Weights of a small self-supervised image encoder.
Data: 147500 training examples, 13.9 epochs.
Rows from block 3 of a small self-supervised image encoder, named by matrix and row number. Rows with one number belong to one neuron. Each number is 500 + 25 x the weight over its row's rms, rounded and kept within 0 to 999. All counts start at 0. Numbers have three digits each.
After each neuron's rows are labels from the 100 images, of 14848, where the neuron reaches its highest value: "colour at peak" is the nearest of a few named colours to the mean colour under the peak. Only what is clearly more common there than usual is listed. The data: histories of elementary cellular automata, time running down.
# fc1: MLP up (model.blocks.3.mlp.fc1.weight, 768x384), inputs 0-47
# fc2: MLP down (model.blocks.3.mlp.fc2.weight, 384x768, transposed), outputs 0-47

fc1.343:519523490461453529488474480519511512527498515435460468500519472495532509474541510480557516553517538518510482456490520497532483532527517547480530
fc2.343:461495493534531482543508514545528463461496491521440469511453495447477478447504490481488457473468521466495431512519507504476518487488459446532539
colour at peak: white

fc1.563:437501484512473443478466491517463481464508503518491479496460510491467554513464466500513548514495521480488486479514530480501500488476564525550521
fc2.563:529468548529500474471522494493488486505501515526447522504449532442484509464532528481493513535500516472531535481516556493470452507484532508480523
colour at peak: black

fc1.330:477465485557462476512544471464538512456522513519512466563519480534488494514456492486502485490474469494508475508517468518522504447519484475564529
fc2.330:541451516497504496484479492486457494509466524503466478489483468471518537501554470471497490509514482489514486493524543521502519485507500506513546
colour at peak: black

fc1.534:518514552510543538537462512512518534489472495469507472503550474481476512477448493507494483480454533482493535482490449486529508493508511524524488
fc2.534:538514464490517528476492498516526509495491497459534463525551512511515527475477494558504498493522503507514495511498509478521513510529525494479482
colour at peak: black

fc1.483:456500531486526463531518484554474475500486494507512486503488442529486537471473472495515514452503509487521455465533485494518520496492538516514517
fc2.483:500515500528512511496513476505471449511535523498506544449476512484517496477523504500546491523495540477531556562535513430481521450509520439481506
colour at peak: black

fc1.391:545469468492456516481466498501520502494519468485532501522492481477514520518521498505559509511536448529521507498504493497534475515474518486470464
fc2.391:478478511468515503505479510531478513433489511485486493488461489499483525484536485464508489511482488526477433492515515480509471497467508498540486
colour at peak: white

fc1.270:522557516512449476503485501449472496499534530478485489568499501508505510530507419484474519506474516485497511474500524482502541455458528482519548
fc2.270:533523494531508489527553527518516487435532469478459518501466488471529471498477511450424474493480520490510514495521473510476504523460486480484486
colour at peak: black

fc1.728:488433554487519463516498453511503522513535490522556493509484495436489516518507470494536550495514502472506529536513465519492475503541556479549472
fc2.728:456503460509514536514525557547519545506441518500474490495487534477467485494491498484487504489476512502510534493518515516533520489468506443486501
colour at peak: black

fc1.120:512512564456515488498513471528485532512473509485509434543491506512576508491471505502494469516435483510529499513512509490507486480523555522544499
fc2.120:517516524532507530469515541507506494463512505522468492492509494440517565502467497479512503473520515531509503462519548483504458539474542509511467
colour at peak: black

fc1.699:561516500492526531524499497540502520498500479437534489526516520508500514541477453512524493502498537492535491466500469468513535491511499499467525
fc2.699:460487567495502497521469516477474510489493497496512516481486435520524521567484498559523526514506480480483448505472485511541479468536503519501509
colour at peak: black

fc1.683:480472535492538503497461474479469473487496536495497531526510492490495526495486489496548565497478502488473519482463506468537440536488569535551494
fc2.683:460533438494481504490525519530486490490509509482538517501480504539481500512516523494524493488491509503520483508537483469507515441514477515490497
colour at peak: white

fc1.104:472461470539519474490510507513460523516509498486513481530475417529509513490484548488511489494505516496527496470470537452514516507478568519489496
fc2.104:520524523542499499473519496491530513518506546475478526477463512512444484471531560470482501501483532486550506492498537450535490493525518469513480
colour at peak: white

fc1.606:495492542500528514499457470519484494467501485457533513495458532514502505495501472522545514499511471510502496452492507493565504503437484524526471
fc2.606:493505466483521488474479533518479481515525551504473498525455470513472516466502502487534506537485465545491490472539519544503465544473493528496477
colour at peak: white

fc1.250:517522551479579503524458504523445478503484462472503505534522511495530524514465499499511505530471499512495474509500488490561529487493522510539500
fc2.250:488516528511515500511503528532486490482519468475478483500544513493486522502481496485519502512544578533506468473493533465477471540486527498517470
colour at peak: black

fc1.41:517532462508485528563462501543501506545528508498512478527480515480485495484489513500488528524501516517515492458437490485499506476502527506560540
fc2.41:491485526464495490477458507481510531492468520487483508489500490476504498512483483542545527525503526485567482506475473535427494474531523529491502
colour at peak: black

fc1.480:468472492495460486436518475511540487504485494526529541535503482553493506501522498514507539530493495512536492502489443492517521495484535527532478
fc2.480:477492443497502507535478523491524532507493483500557522510479531486487496500423521480553506513518504549520521491480495489480525510478482504458483
colour at peak: white

fc1.371:474500526468515509491497479540533489472524504498562505494499496459483497551478440498544515516510480529485520480502499509530523490474459521512516
fc2.371:473470458502511493519535507530504462528518490552528521526484518470500505483507488512492519495479443539531546473496476500504486514551521498494526
colour at peak: white

fc1.253:504465511536529465496504491466473508469502529498525485471505514468466490555505460469546501497490551484540481510518517539514517487512502511508521
fc2.253:550511542547482462468557527519518499514492521538446508516479467516505485505560534477500536520499481511506516501498528457467470506500541531470461
colour at peak: black

fc1.464:524497519512498543485500467503527508488490516502538448475498423512494525514527487465518533500539480494511486490488478518487476499477490501537513
fc2.464:461469536502497465532516528457484458515487487536447481534512454541493483508484478545478468480517490461455474526517482513455511509500471502514503
colour at peak: white

fc1.62:501474503548474515483521517496491472535487489462504518497506468475532533466501469529543528539499453533523532473495501473533489546479555507500479
fc2.62:508484506511514525454492505506464505462478539505534497489505488458462552519516435523534495478516447511497475495522533514545476522459518514472492
colour at peak: white

fc1.348:527501490470464538512501460492525500488538508480526521500522495519441515502530460507484494505489478506502502436474483508562489499528479495494522
fc2.348:443493469526500522550492512552464488500523470494472523475499547475518540419529517455499526512514501507504493532489515464473491521498501481483494
colour at peak: white

fc1.363:506493479478471510537487471512539538515452520476494499522497455560519508537499467528480516496491517468501494476436481482509525495483502495566482
fc2.363:490511498503464516536507492509515523518496486480476547515470481500508486532482489527527489505538464492513503479478509471517520508460492516499515
colour at peak: white

fc1.300:537519485497533488528476478501510530524492511481532492504480487547533525526487472518483508498518474474503495471468435523518517513463493510517497
fc2.300:487507503483526536499484504497475526508512495500519490488504511488463514533492472507524523506494502563502523450508509534476473505462534542539504
colour at peak: white

fc1.80:488529547488522484503455471501521497516493512466510461528496528520534500502508523513509501473519451465523492474498454469498473499482546498520474
fc2.80:463536490503484506513525491497503465484500496499500495466481501537469505511513486498518507506472468531517475500514491495497516489464522482532463
colour at peak: white

fc1.453:480500516518460541465504502521523477497498475462495523513484495489529477500487491515509512522504506524499514500512461521515501490493497476513502
fc2.453:487503483513523501491457506526461507440472566526527507508507472510502498457497481487454465479529501497492487525511526485493473495496471511522463
colour at peak: white

fc1.625:486435537537469472479496480569501486496502541485529494496506525507486474528506514494526518495506481490538490491521460519524488473487493452542467
fc2.625:552498447524457494496531509459484488533537474498510497496505489520508491538506451481497446489517523501474484484505516500520520509530498507496508
colour at peak: white

fc1.132:494497512533477510500477533510454509512498550529488495505493485472551507547489466517532515488463514490503518497489486514521512504498534524490480
fc2.132:496450520473486525481491484523508515473532519478511485477509498511456495542560482503510486504517471543515463500525563536544495524517479521460482
colour at peak: white

fc1.387:502483541507546526517485499517495518492473486509464466518526525465509500485527506506518475513478497493548531466485483472530456523472519513494504
fc2.387:481527511498512498473465513505509562507491490484462468513503528481477517481500555543513483468485511499513489488525547514521460530501527504493500
colour at peak: black

fc1.667:495494494508522489512453516493507470529498499495519419544488514477537528481476494475509450489516501483506568519480465465497463494506509553529520
fc2.667:523495447485478488513467530479490552531517445531520444534487502541485476482490527516492516496528448525501539517470581528511455485517503505470460
colour at peak: black

fc1.241:450533490499516518452442461504491502574497523449555522501505494484526541512512514497522502523520466513478506486499470510512492549472525467497496
fc2.241:482537452503494454489500498506453497477516497518487479545505498495498483526480475542487572473498533538515503499455486504501505493513494470552547
colour at peak: white

fc1.45:520508519516508504497479451523496497492510509474550517530456436526509546500486480544507489500494463510487486452459473549537530536492520477542519
fc2.45:450530472492523484508467491523500487491533457521470530516500565494502513467496538481487523505509513519520518502500524494446463481456536501524527
colour at peak: white

fc1.515:499482506487553500495496529519488482480534523501533495498506555486551533491482460515511456484476481522476528525502530504519512481510469505522528
fc2.515:490467464540533487569469504521540524479515480491450492515459492490495526504498511493480457493515513501480457555474463473458554504478467484502507
colour at peak: black

fc1.651:501482536537476482491529531503464505518477523499511516538484489520504539519551478537502520509508499549475497486474502491506535530547515502513493
fc2.651:525527519523480541463508479520482468525503579458508546509509465489471507522495497526505527544518521518513513492482540514529486510466483556520455
colour at peak: white

fc1.458:469482490497539502500468493515509494521455456474482499492472498520472484481523506477538498483516511541509482483471452481468537533499493477532463
fc2.458:501484516522503497447536496517494512470472561485496576536504496467507488511538519503487512493519557511505489491523525477496486507470502495505513
colour at peak: white

fc1.717:499493505501498533501502456495501509514504438552486510548455509552543497484525498518509502510474466508505480503472506505539506521472527539510479
fc2.717:541477443468503510517514464496503513503518533492510519491497487495470548505487467491489516505563481488534524487490468477498540520546461526472500
colour at peak: white

fc1.646:520518532545463522466489491474476510487475505525495491486509525490499559494531477480516490478503512517476468483537493514524468519483510520513487
fc2.646:523472481482535506507463472505486506449529545509537472487505486428472483586566448500490520516469499517487455507504504512512484486531502499473536
colour at peak: white

fc1.611:507522545483512497515493473455479508534425519486534473531468508525497510513468461524506500544452517458482504529468469488468506490482527455527457
fc2.611:495447536478500502487499525511475514498464497475491497510471497468549532544474464471522475493518460462464444501511525483517470514481453525515485
colour at peak: black

fc1.725:494510519535498499462461501500517503501468457497480496511542506510500487517523457505558488489531507481466525482525472509532497498511526517503465
fc2.725:474490445542479531557458499492491451527470477544506477456501505491472520469488507529517465512518509561551509494526545508505476534503506489474504
colour at peak: white

fc1.302:496465501527496482479474514523466515483493503510519478539496517522500537475469481529574447480474501515555526468522531542521498501492540517535519
fc2.302:471499466504478522502508514478496528527502484537552485472483524484448516430467525508513504496516471512545482486491545500547465508510552491472469
colour at peak: white

fc1.462:508492521491490467489539444517504531486486488491512474546515481532465519565505458538487573480483534482516486450463525500515537503511545500524547
fc2.462:509499510531489469490518504483502496476506483502504542474458532439503490485536513427518485538477556513517502471517549524470475518469524466459520
colour at peak: black

fc1.198:465505522500480514542533489505493515518453507526478444523487466471503488431485494554530524499481507492504513477501477487472558510510533509484507
fc2.198:480527481501495505477519512501501469464479494490470490489470481490463513441509496463504481512547494498476476461486520512497475530476551484516527
colour at peak: white

fc1.457:496483498492495474490495502511529487512453500495503521488499472520497557512501526459516478512513489557475500457476503521518513538484507497530547
fc2.457:486517459545528529466501480548451487486505546477509538518475517487480485486511489519491527497511528522469498489488492513491506474454478461518502
colour at peak: white

fc1.547:539513530470502538527460509507528488477526522459549498474508502497515484509535485516535537510480487493501536493530499478536506480439505465508490
fc2.547:491471502513517494533478495476505491487529507518499502545458543518468506421537513496490516515508450477519520529510548470449515534441522521484510
colour at peak: white

fc1.145:518474497515508541513448500538493478512474541475502499487522488523484518470516491522553489510506507485508482461437504500522493466470532475532474
fc2.145:507465494512488483500491479519472530501521513489516511509505516483499501482488504503453497490511496514517531532581512510510522473486489473487473
colour at peak: white

fc1.612:539509529505536531488532499474490494549472510490509507500543519510480531475504510512531505537509497516507501488491522493524514517489517546482470
fc2.612:544505564481494482477542500475507491518508460485472494487510496503498528559512453523458535545514511515464474479491523487513475501500514537494476
colour at peak: white

fc1.28:536484526512504472494511472537505511461499508505527494497530443493480465544508490491501495513498477519482498445499512538549524509475499553510508
fc2.28:447500496511527461518457510473476492509507465520516507516502571494463512435475496492500516503524493538537498549538507438459485501473532506490470
colour at peak: white

fc1.722:515477507476528479485477478514483481513517482518482550540483485531490473488552506519521555536511518496508478487493469468506503497474515439509513
fc2.722:531472496505522510506494508498500516466533535472485503525462524536486489491516515522489481505499469520481513481505477492475521509452520550485444
colour at peak: white

fc1.246:451527506528515469472546508490419526528486522515488478497498485496486521498444480517515490472505545498541486522484527495549501505529539519527514
fc2.246:501465491555489458468565495474480546537472495494502483492514499449468509457487486540488538498504499500544522503492503516526490473531528472499506
colour at peak: white

fc1.107:515488519529521513452500484523459465512545496452527504499507455513565545480505477454557494512546477499524527487479524477515485513498478542511511
fc2.107:497512484502514508526518521530515528487490500534503478525454512511471467543501540527484476498451507512504480487506498487488537490478492498515514
colour at peak: white

fc1.17:521455472541517520482490506483440498498444498501504463537472459516487539498484512526537505506501492522524506498456489480506487520527500520539520
fc2.17:578523503523503503468511518518514506477489546494542531503505489487479473500498527515477491501502496536534534536564480442556516503455470474480480
colour at peak: white

fc1.329:533506487489505549508489470531499518494471476486547536506496549494480535504490469501501541501533517477565510496448486476511507469470518501544515
fc2.329:461489466506514487553461519484502491482484486461489493519528493537473491492449483528466501461498562478516452514483486482444537484526500507490506
colour at peak: black

fc1.160:506506491498500547486475455490495479495505485413509504503500514510553501522504521463515461485509522501514495476512519526517490528455505552500476
fc2.160:449516529491494517507487496509513512522476495538487474496428540517464498467534494493503476465485461521492476482521548512506455535474512495525522
colour at peak: white

fc1.481:511518501543522488469543474541445540489484498510490517501496529455457561487485467502502499524490528519501473518477501496556505514543519461538476
fc2.481:506502488526482485483531524474456535523483527504538501500477529466446524480497504543483499501498502495547504493515541501541507495528518446521493
colour at peak: black

fc1.11:516491536512469461471498506434495526455465509494512492501531468470507534491513468505514502479491544510446512516538508484515491513471482467515520
fc2.11:523468491500531575514454491515514494519488531515498505507479490526519502470458497569458466496512479528490524512500466463481522511522525497506494
colour at peak: white

fc1.357:489452496506459528500511475500505488507487517502538536489507529504507522474498477493514514523486486513534502496528517481531499531491503498527495
fc2.357:507518479452517512498478514540496516446513525480460532477476524535473505487519528472516460481521495508512510502508507502523517496461524523489463
colour at peak: white

fc1.502:471466516554490506532520470531500520483479492479518481496493466504478552488499478508513509556548465517535486458459507480513531513509502520526519
fc2.502:506498514539483507438523476524486497470488546478497528500456494488469542467559552471463522504509532509516458470490551477527477516482527515509475
colour at peak: white

fc1.593:491544532528488540498502492484475497461464519496513453542527472479517509523479483516483487505542515493485545485511499514517485512464509511528463
fc2.593:472455485503493502496487484492477505478472532516483460463497468467507521519559494504513476513482500570492482501510568490516456523494545526509519
colour at peak: white

fc1.405:459501521452489492556488518485482500525484526484519489519453485501506515532412481486491475518474538473485496481470501499513484521495503500554492
fc2.405:491487509496467527506504486502473563511440465510483498486471440474484484506522490487530481509530448526514461514518536472553516528506485505474535
colour at peak: black

fc1.505:528527495462486451513485480521533516486451512469537505496486487565455539545517503451492550572523464518469490447465477520512502524468516510497484
fc2.505:457470502510499504518504537475450416463524477512532493537490463541549482496463495520499479458491502484504501486486452494471535496500486505506488
colour at peak: white

fc1.379:495499524486500557523519453533516497422493503475521537492522481510504531477517470516466491541443479514519503469463470522541533513479518442565501
fc2.379:503494457541518466542506518490453500450514475510460535522490534466518526474483486446476497477483552493459476471493503464488479508477524522532501
colour at peak: black

fc1.567:480511494548466483469535549502485511473527504469499493517489489515444499487515475498527504514488504510543512504484500509503544469512522500468514
fc2.567:494498470476503501515492537485498469477494430503466491475518515489501492507517523511474484500512520508477520500509550489474503509460518547483517
colour at peak: black

fc1.642:486474479471502509519479514515475467529503537486520483475518501520506489516469457467546495467498466481524510515501480491509498536513495499474474
fc2.642:498502427509525473508508519460479488462492447508464542483493510495475527472507536453518483483501507527523533547516513509485487511494529501517476
colour at peak: white

fc1.670:484464511489485502509497492507485504471468563495478498521491503485500535474498471514513493508519453522526539488518484536478484497437519499496472
fc2.670:472437461509517488495494514503454522516472518524539482452493483486501568589511444482491491513515487508474474530472506543533466500540469483547509
colour at peak: white

fc1.499:494509477533492509505553498515444518503488488514487491481478493501484534493467457491511498505463532477525491517470539483527518504509556506531496
fc2.499:468469470542496467469507506477463505512494534507519495507488508476444510476478483535483518502519507517525466490506530519530490493525541481522480
colour at peak: white

fc1.9:523521539504483504469483480490502509519506548511504507519520530514469517518488527492514500520513500494507476494488509485547480523509494538537479
fc2.9:488491477510498541501474517516522505423505534452503525481460464528497492519525490490479480510488490570490499497489488525532500507463452498514499
colour at peak: white

fc1.510:512497493491477514491508495521503536454523478509511530501518454503472530559521463489487487514467490492499483476490498497539508512525498489481494
fc2.510:452495509496497481555469515465523508506485502500501477502510517498485514423470520514472497476557536468517525534524502454466500528469477465488455
colour at peak: white

fc1.424:547498559521505501549467463519496477531451525455518489525489515481510512460476493500538526487501498485514473487498455483477523484512495509519514
fc2.424:496466486521514533463480502508519527488511468524447521462523513467527500539483485530549509530481484529482488519515483491503476540484497527499524
colour at peak: black

fc1.53:502543518488502521501502459477506476469500507453510528503496512489463498509478479484527522524515546518487496503524508539492506503462476492483455
fc2.53:494458493518531496470504500505477487556505487516501495509490493457518496509521509530461490508492457493531471493488549455528475500556528512497544
colour at peak: white

fc1.336:506440510573473456488487481527480499487513516548510465499507515485481508503496539531529497472499467517487479514546455496498512507523493482551510
fc2.336:523531487505501507493534526525503490543498498509479509509501471504508502468478510477492482486538516489547510498449461473493542496497497513506487
colour at peak: white

fc1.263:525488521526471504466521496510530510543471513462520485488533440462592519477506519459502517561542521527492519494485519443527463525510536532479508
fc2.263:515543510488507470557473483544525445458490517508473542519481493524446450473540503512488498489481508496480483478503549483533502505473503454560502
colour at peak: white

fc1.763:515446545519513513458488491466481459486536508495518490494484479503476483492546547480502535503531491491501476482492466516481490516513519482531482
fc2.763:513541460473493540445506461552518520553496488485522579544529491537483503482506507526496514490509446495493538494524557496557520493462506499493548
colour at peak: black

fc1.320:477521570509536496496515483491464498553505519495502489539499521516493498484504513533534526479467498471528511487461500486523509485517538470549533
fc2.320:489517538532520524518478509498521517443504487457467491473534489458486544524517496522479512485549582491486466484477518489479505519443508551480498
colour at peak: black

fc1.439:523499523510475501497497477526532522462504516467493510506547483446486502532517494449507520511491513502461482480471519565554479486471506535492493
fc2.439:480501527488493483477511476505463460466493502490482511543488494473489496493510479480491479491434531512488474467513484500525480526497531519526532
colour at peak: white

fc1.245:499449533491478470505504472497498535500457499499502512516507483479493515445539501498498506514546495467475445482481488463473516500509526488508494
fc2.245:545492523491492528483513466524497482490503563501510543534525499504459489505544497507518544524543479541472504501484522518519529493469522493446463
colour at peak: white

fc1.666:470493514525512491559504494509483499501518511500495493541504525472490487497487529471521515489460526477525522513529529484553497498494509490546509
fc2.666:507546497522505509473444504504523525430511482512438563529519517493501516469500507516470538486508529546527519484465522514478481487458533499462512
colour at peak: black

fc1.380:492461495513494496518494470521532541505469491485485472505489492508459521448525477459535509479514514493502455473497472532473539464471511505538530
fc2.380:513514472524473516489513480508458498509511552450485540486470527462483516499495517496503539526528499536534530530552501474538523510461464479502504
colour at peak: black

fc1.279:505525485500497523469522426461488472524490503483520525505485463465506533513536497510513516521484451495501477445478510496495499500492546517525515
fc2.279:453501465511526523514481481552467505472531513492496531524486534485487528471525542469506517493495509529519477507493468500509444522510526496513497
colour at peak: white

fc1.624:453498546470527521488456463502493479477494527514563511518492507518510495528468522518533533492508490526471497505510533515508463488471502496507480
fc2.624:515476509489524495455523487493523484498509540458483536527474478509482480506498499501498500472452487476532490470460448493524496517491469497495517
colour at peak: white

fc1.444:512469523499538556531470504557477476532475519498516537517501509481499493567473518537485486487493482460512487490478449497511539487505536533544501
fc2.444:508489482510515507501442498490473505517487470533499487525494540531514512476460480501479510488491461541503499505567511530503486543489503485549533
colour at peak: white

fc1.309:556481480499518500481505466510509523490497490479508484572525462525489463525507481479565518533511513538547537481449498466518489471506522494525554
fc2.309:509504463505543527542468512477504471513526510486485501456531504493517458499483512498495483513520506501491522491526485536416500516522475484490506
colour at peak: black

fc1.216:513472509474466514540493501545470503482490521515499486507549465460510515496498462543528521448500516467508521512503480507512486470511498542474473
fc2.216:481493476487478497520459515502462506489482525522503516491458491517477520460537521486527501509504507469490503504491550473440506540476527440478514
colour at peak: white

fc1.39:503506539518516468518480495482523514523470508487523453457508503519490534524482477516556508542540491472493477499517463492478450483514535495480480
fc2.39:514522570479464447523494507478491450507487493535510469505498516544486500473514495464487482463458484481524553515526506477538453504467505524539500
colour at peak: black

fc1.445:515553530510482548505506495499477490515502524452535516489494526467504509526491550459489494536556487503468489483533488494535519536518559464500502
fc2.445:479519488520525504482453488513444509461533530449464523501481510540482507454515525439496524542476492520502471493498523445511495500467510492515478
colour at peak: white

fc1.162:498527551432508541519463466487520506518502528434527509524483502500479527493490493474543473498509506498489464518501485527458495554452489501476478
fc2.162:512511480540526459493508512468470438517523500502501523499494463491484518511450472509482496471497496496511496499485516488499480495585525531526501
colour at peak: white

fc1.626:473530500503532493514464540525513511469505507461531503525485504522509520532494501500490520497548486480516490502475488467521485505485488510506502
fc2.626:464478468464489500501488492488512500512517523468464523445530452483521511477492495499504513528506478513475463505467494563491488492499442495523502
colour at peak: black

fc1.226:528473502498460514487499495509466501557478510506482478495518495518529504521519513550501477553490542489523468438470490477486524536500531501525534
fc2.226:483539503537485518482494495516543517459518502441491519478503514534455497457512481483543514458510448526509510534517551536495457508431443508466472
colour at peak: white

fc1.532:478489518509464554446528494471523549548511525473497502504530508510511515494515489510503487509513480512501501477452484511522511510456537512487511
fc2.532:491506543505521457566467518474529491516495545492472484503486532515483455491512514506443466511489476455507472495543497501474481526499521527457520
colour at peak: white

fc1.10:510500487491516519515463500501511517521440507488531488520470504510496513471472491504502553481482510483501486495493522519490524523504502489514489
fc2.10:449499470493525527523526538511428469516552475488483519506514506484489495495489465483532486526537500522500478513544481495474532498476498505479520
colour at peak: black

fc1.426:521500554511502486522516503465505491518500508498517511522483493485495514505550486544534483484478461492520485469472545486554494481491543482558530
fc2.426:496519512463528539510506513512523528537494505464534541440509522499550494535510493493470514508475560486474495512492475506484526494516476480497496
colour at peak: black

fc1.292:464459502553531518518510507525493508503510504537528488526485518476507508519484527500529490503537477479531518561508486484518502467491503492571498
fc2.292:481494476521507489542467538481531444487519516489542480484527510538478506462482450516531502495491503500496500571522480510462523511540463474526507
colour at peak: black

fc1.57:503514525502514501501484486482489499497508527461503503496416508531479504508473493466550479516497492513458519504491501546483516523481465455506475
fc2.57:475481481514502477482488543503472489484484472530486471497520487486517541493507501468459493497494523492529494505494501470535501486519533542512514
colour at peak: white

fc1.640:464458540456495515475486465486471521496453524528530499511499502459496491506517456526506509466465544419532520500501502525491532505496569507528482
fc2.640:504484508470486477492481463497509465502478515518497540485474473438518514504532453442520516492491505486486458467476529486457503540546496480514489
colour at peak: black

fc1.278:507497490436485500491476464470475515533478494491508499483499499523471513507494510555517533511516477475478543523444533479496513531458511541528490
fc2.278:495466522539538475484484486502521503485506482521486503557466489456498474518479499463465480467505570481515500528521524497487508480498493447530526
colour at peak: white